config = dict(
    gain_aug_db=6,
    n_mels=64,
    input='log_mel',
    win_length=512,
    vocab_size=32,
    activation='relu',
    stem='single',
    widths=[128, 160, 192],
    residual_init='scaled_by_depth',
    nesterov=False,
    grad_clip=3.0,
    weight_decay=0.03,
)
Rows from block 9 of a small CTC audio transcriber, named by matrix and row number. Rows with one number belong to one channel. Each number is 128 + 24 x the weight over its row's rms, rounded and kept within 0 to 255. All counts start at 0. After the name is the row's rms in percent of the matrix's.
After each channel's rows are labels from the 100 clips, of 14848, where the channel reaches its highest value: "peak on" is the class under the peak; "top examples" is what is common among them. Only what is clearly more common there than usual is listed. The data: two synthetic voices taking turns or overlapping, over music, noise or silence. In brackets: how many of the 100.
# convs0: first width-5 conv (model.blocks.9.convs.0.weight, 192x192x5, each kernel summed), inputs 0-63
# convs1: second width-5 conv (model.blocks.9.convs.1.weight, 192x192x5, transposed, each kernel summed), outputs 0-63

convs0.71 120 [153 122 114 149 141  85 145 111 113 118 101 131 154 145 142 105 139 160 135  91 120 143 139 160 118 139 118 142 147 128 114 141 182 128 163 141 132 125  90 140 159 140 123 119 123  76 122 128 139 126 156 108 124  98 115 162 144 171 137 139 110  94 146 131]
convs1.71 128 [104 146 143  97 125  80 113 130  92  82  84 113 121 143 143 126 207 159 132 128 107 121 155 155 115 136 100 145 143 130 114 117 164 137 166 135 125 158 130 165 141 139 121 125 139 116 113 125 132 117  98 107 124 117 117 113 134 131 176 126 130 110 175 134]
peak on: high voice (30); low voice (30)
top examples: overlap (91); text has "behind" (28)

convs0.91 086 [160 149 130 108 116 146 137 120 130 134 156 124 145 132 116 141 159 140 118 127 114 103  85 161 174 102 119 127 111  94 143 113  87 148  70 123 104 110  76 176 158 150 172 115 144 103 122 119 129 113 104 128 131 156 166 116 111 125  98  84 152 115  87 130]
convs1.91 107 [185 102 139 140 146 152 137 116 140 133 110 152 122 120 124 140 148 125 143 152 105  63 119  90 100 146 123 167 126 141 137  97 127 107 117 117 104 119 130  48 147  93 124 119 150 145  94 103 136 126 119 149 146 134 120 149 148 115 105 123 144 113 121 116]
peak on: two voices (27)
top examples: overlap (99)

convs0.130 107 [128 131 112 103 111 111  61 127 144  91 159 113 139 119 178 130 106 159 146 113 105 128 132 128 103 118 111 112 162 143 131 127 141 162 161 133  87 145  86 133 127  84 127 135 177 161 120 127 150 132 107 136 142  93 104 111 145  96 158 142 105 118 142 111]
convs1.130 089 [134 131 112 101 113 154 129 157 118  85 132 118 149 119 125 114 130 124  74 103 182  97 141 105 113 136 128 130 116 121  93 130 145 185 106 103 126 126 118 152 119 116 137 111 163 126 119 139 118 142 120  82 129 133 127 146 133 119  95 138 128 106 133 146]
peak on: deep voice (33)
top examples: text has "dropped" (40); text has "repeat" (34)

convs0.146 110 [111 116 112 133 150 126 111 117 119  87 118 168 129 161 142  78 116 113 143  86 108  97 127 108 136 119 144 114  70 115 162 112 141 134 105  98 105 104 115 112 169 133 125 146 118 131 118 127 141  89 115 102 133 102 105 131 126 119 105 113 112 113 148 131]
convs1.146 096 [129 144 141  78  39  89 131 130 139 125 140 149 143 105 186 155  90 130  89 126 134 138 110 160 129 171 102 117 117 123 116 118 180 134 135 112 147 116 114 138 123 114  99  83 130 120 149 104 167 111 143 151 129 159 129 123  99 128  99 151  98 150 137 139]
peak on: high voice (34)
top examples: overlap (86)

convs0.161 115 [125 102 122 119 130 107 133 117 177 129 145 138 120 119 188 124 140 101 170 159 112 163 134 152 144  91 125 134 163 199 105 128  90  98 100 152  90 136  71 123 134 125 149 162 137 134 115 147 110  98 149 132 101  92 139 131 100 111 105 103 117 117  73 103]
convs1.161 106 [133 155 102  84 131 128 123 146 133 127 129 132 142 145 107 118 158  99 120 157 131 148 148 121 118 126  94 141 137 160 126  96 106 122 116 141 131 136 148 136 157 119 139 113 101 153 116 107 136  85 137 108 158  88 136  73 118 140 150 158 131 135  80 136]
peak on: two voices (25)
top examples: overlap (88)

convs0.148 080 [111 103 138 126  86 144 118 136 117 115 112 116 131  83 107 170 124 137 119 153 125 115 136 124 177 103 127 136 175  95 139 106 127 154 122 100 150  94 121 118  94  63 124 150 126 114 127 159 121 128  88 127 146 122 157  93 118 143 114 149 149 160 148 142]
convs1.148 087 [157 122 133 101 117 166 168 120 139 120 149 102 110 109 130 140 102 137 170 144 157 188 135 139  74 124 109 162 106 143  90 101 125 136 158 117 139 141 102 116  87  57 130 103 121 136 119 111 111 132 104 133 149 107 125 131  89 144 153  79  99  82  98 117]
peak on: child-like voice (30)
top examples: overlap (98)

convs0.132 093 [122  94 134 141 144 112 127 112 104 139 123 131 115 137 132 110 119 127 150 113 153 110 149 102  92  79 139 123 151 121 105 154 150 148  98 100  47 119 103 138 161 157 101 158 132 178 100 127 138 130 110 122 113 168 128  59 112 101 154 119 133 146 128 147]
convs1.132 079 [160 146 139 135 146 106  84 157  93  98 156 146 125 142 121 185 142 148 154  95 122 144 128 142 122 110  88 122 104 149 153 132 122 101 122  84 140 131 112 170 136 104 169 132 138 119  52  90 139  69 151  75 140  84 165 118 153 155  94 100 116 109 118 129]
peak on: low voice (30)
top examples: overlap (86); text has "cleaned" (28); text has "feather" (25)

convs0.170 111 [153 154 132 132 112 147 113 116 127 123 124 127 117 111 136 176 104 125 171 198 130  90 132  72 117  99  98 107 137 106 120 132 117 128 155 126 120  92  82  96 128  96 120 151 112 153 113 110 148 142 123 114 114 160 100 109 105 138 131 121 127 100 125 112]
convs1.170 103 [137 114 135 154 101 152 127 146 150 107 121 138 166 130 112  73 117 124 160 129 111  95 167 114 135 101  90 156 148 104 135  98 139 162 136  89 129 165 147  99 114 145 123 110 178 133 133  89 122 167  99 104 151 128 132 138 186 129 100 127  76 103 130 121]
peak on: low voice (31)
top examples: overlap (84)

convs0.74 105 [128  99 126 131 152 117 117 139  91 158 130 130 147 134 173 163 149 170 130 136 112 152 141 119 174 164 113 126 105 122 130 147 121 140  61 149 121 107  86 152 124 107 164 102 141 149 140 163 131 150 105 152  94 148 153  99 140 116 192 132 141 117 124 132]
convs1.74 094 [127 153 132 124  79 121 138 131 104 180 196 101  76 110 145 130 119 112 129 130 111 116 162 132  89 139 124 138 137 179 102 105 113 150 116 162 154 122 151  78 178 169 127  95 119 197 141 132 107 133  90 107 120 112 135 145 117 124 131 117 123  98 135 157]
peak on: two voices (28)
top examples: overlap (92); text has "alarm" (29)

convs0.137 077 [120 120 122 140 116 141  98 165 128 156 116  92  91 164 108  89 113 135  93 125  88 123 113 130 112  89 129  99 151 168  92 110 130 125 138  63 114  89 126 118 177 102 145 146 152 138  83 104  85 136 137 123 118 115  98 115  99 136 152 131 172 138 141 102]
convs1.137 086 [137 142 108 116 125 119 170 132 128 118 124 102 134  99 158 183 150 135 148 134  86 138  76  67 122 166 109 124 164 134 137 142 129 124 152 128 114 105 100 126 123  95 144  96  66 128 120 142 140 117 106 106 115 125 121 130 118 126  83  93  89 123  87 114]
peak on: high voice (32); child-like voice (30)
top examples: overlap (89)

convs0.18 121 [ 76 117 116 128  88 158 114 139  98  92 139 119 131 143 157 133  73  79 130 130 146 141 139 115 129 153 135 133 140 116 113 122 134 134 115 128  91 140 102 119 140 194 129 110 174  95 104 116 134 118 135  90 152 127 151 150 165 123 115 124 181 137 123 166]
convs1.18 113 [113 145 151 120 120 130 142 171 130 165 165  83 127 117 140  92 134 117 115 108 121 128 138  90 124 168 111 124 165 104 134 184 124 144 126 164 142 137 114 118 129 184  88 114 103 141 147 102  89 117 132 113 113 138 131 105 145 120 150  88 131 119 120  99]
peak on: low voice (35)
top examples: text has "slowly" (42)

convs0.58 108 [149 127 154 138 128 131 118 122 132 116 106 127 144 150  98 102 159 109  86 126 128 121 137 126 141 160 129 121 129 135 114 138 118 121 115 121  82 148 132 148  89 100 138 163 186 149 109 107 114 124 104 106  91 168  81  82 143 141 121 114 132 144 115 110]
convs1.58 103 [ 95 137 145 117 151 137 131 181  96 112 112 133 115 113 132  70  98 135  90 125  94 120 107 124 139  81 123 152 161 141 121 131 129 115 141 116 170 139 132 123 106 135 118 139 135 121 145 133 103  97 106 119  97 144 135 122 135 111  90 145 137 118 166 116]
peak on: high voice (30)
top examples: overlap (81); text has "hello" (36); text has "strange" (25)

convs0.50 101 [ 94 138 125 161 140  89 138 104 123 137 151 149 140 160 119 107 126 130 155 103 119 109 161 141  77 140 131 145 124 127 115 108 136 135 121  92  83 106 141 107 124 108  78 141  86 145 158 108 142 121  95 135 103 110 145 152 131  90 130 124 144 130 158 149]
convs1.50 083 [135 102 115 132 117 104 150 151 139 132 130 163 156 156 117 124 132 129 126 158 126 118  94 119 110  79 139 150 118 180 117 117 152  97 156 119 145 147 114 134  98 117 138 167 133 126 174 119 157 156 144 182 146 111 146 111 126 115 144  94 132  67 169 138]
peak on: high voice (29)
top examples: overlap (84); text has "repeat" (35)

convs0.40 112 [ 61 146 121 180 138 118 129 126 127 111 124 100  35 117 130  61 147 107 145  99 123 124 104 149 140 138 150  87 144 133 129 126 101 171 118 150  93 125 115 125 100 145 116 135 113 103  72 149 103 143 112 107 120 104 121 136 118 140 116 116 128 137 169 125]
convs1.40 104 [ 97 167 116 146 153 132 107 123 157  82 143 119  73 116  63  88 115  86 162 116 119 112 136 118 118  97 143 143 142 129 147 118 136 131 121 109 147 126 132 124 153 149 139  98 160 126 121 123 131 111 130 145 103 140 117 117 154 135 131 111 108 102 115 136]
peak on: two voices (34)
top examples: overlap (98); text has "quiet" (29)

convs0.10 092 [186 113 137 143 140 121 120 126 142 109 131 110 147 136 102 124 106 158 126 145 106 135 131 158 140 139 128 108 127 122 123 115 147 117  91 149 125  89 189 128 128 100  98 126 104  96 103 116 105 176 143 114 107 178 136  96 146 107  90 153 116  79 106 105]
convs1.10 103 [ 67 148 126  84 141 165 130  98 130 113 127 139 126 150 123  97 165 115 122 151 135 154 146 104 113 143 142 155 123 102 145 120 150 135  74  78  98 104 116 124 161 133 154 122 129 127 146 137 106  85 141 141 104 113  98 131 138 150 119  78 116 156 133 140]
peak on: two voices (50)
top examples: overlap (100)

convs0.159 100 [105 118 127 122 145 100  93 106  89 115  64 121 133  96 159 173 117  88 107 103 116 128 184 146 135 120 100 154 101 156 128 152 140 166 100 166 117 120 149 125 114 143  87 162 140 129 147 134 128 124 141 107 141 122  95 123 111 128 109 172  66  87 136 139]
convs1.159 092 [128 158 100  90 119 103 123 125 111 113 102 106 155 143  96 136 119  96  97 169 106  86 129 192 132 146  90 107  83 107 123 118 154 140 108 125 146 121 119  93 147 103 157 114 139 107 122  99 162 141  98 167 163 186 159 116 104 147 119 160 110 135 129 124]
peak on: high voice (29)
top examples: overlap (93)

convs0.169 107 [ 82  87 123 118 141 128 133 122 119 127 171  90 105 122 128 113 145 152  86  98 163  77 153 112 141 115 129  72 127 156 125 191 135 135 138 130 127 119  93 130 127 140 126 106 167  88  92 117 124 128 175 132 143 108 102 110 129 126  82 119 112 198  99 128]
convs1.169 101 [ 86 137 122 160 147 122 124 142 164 125 123 133  80 112 171 105 156 155  90 116 164 160 110 125 138  90 104 118 122 155 171 155 112 141 137 111 127 127 136 137 111 114 127 103 136  92 107 122  86 119 149 171 150 129 130 150 131 143 103 107 119 174 116 118]
peak on: child-like voice (34)
top examples: overlap (80); text has "play" (38)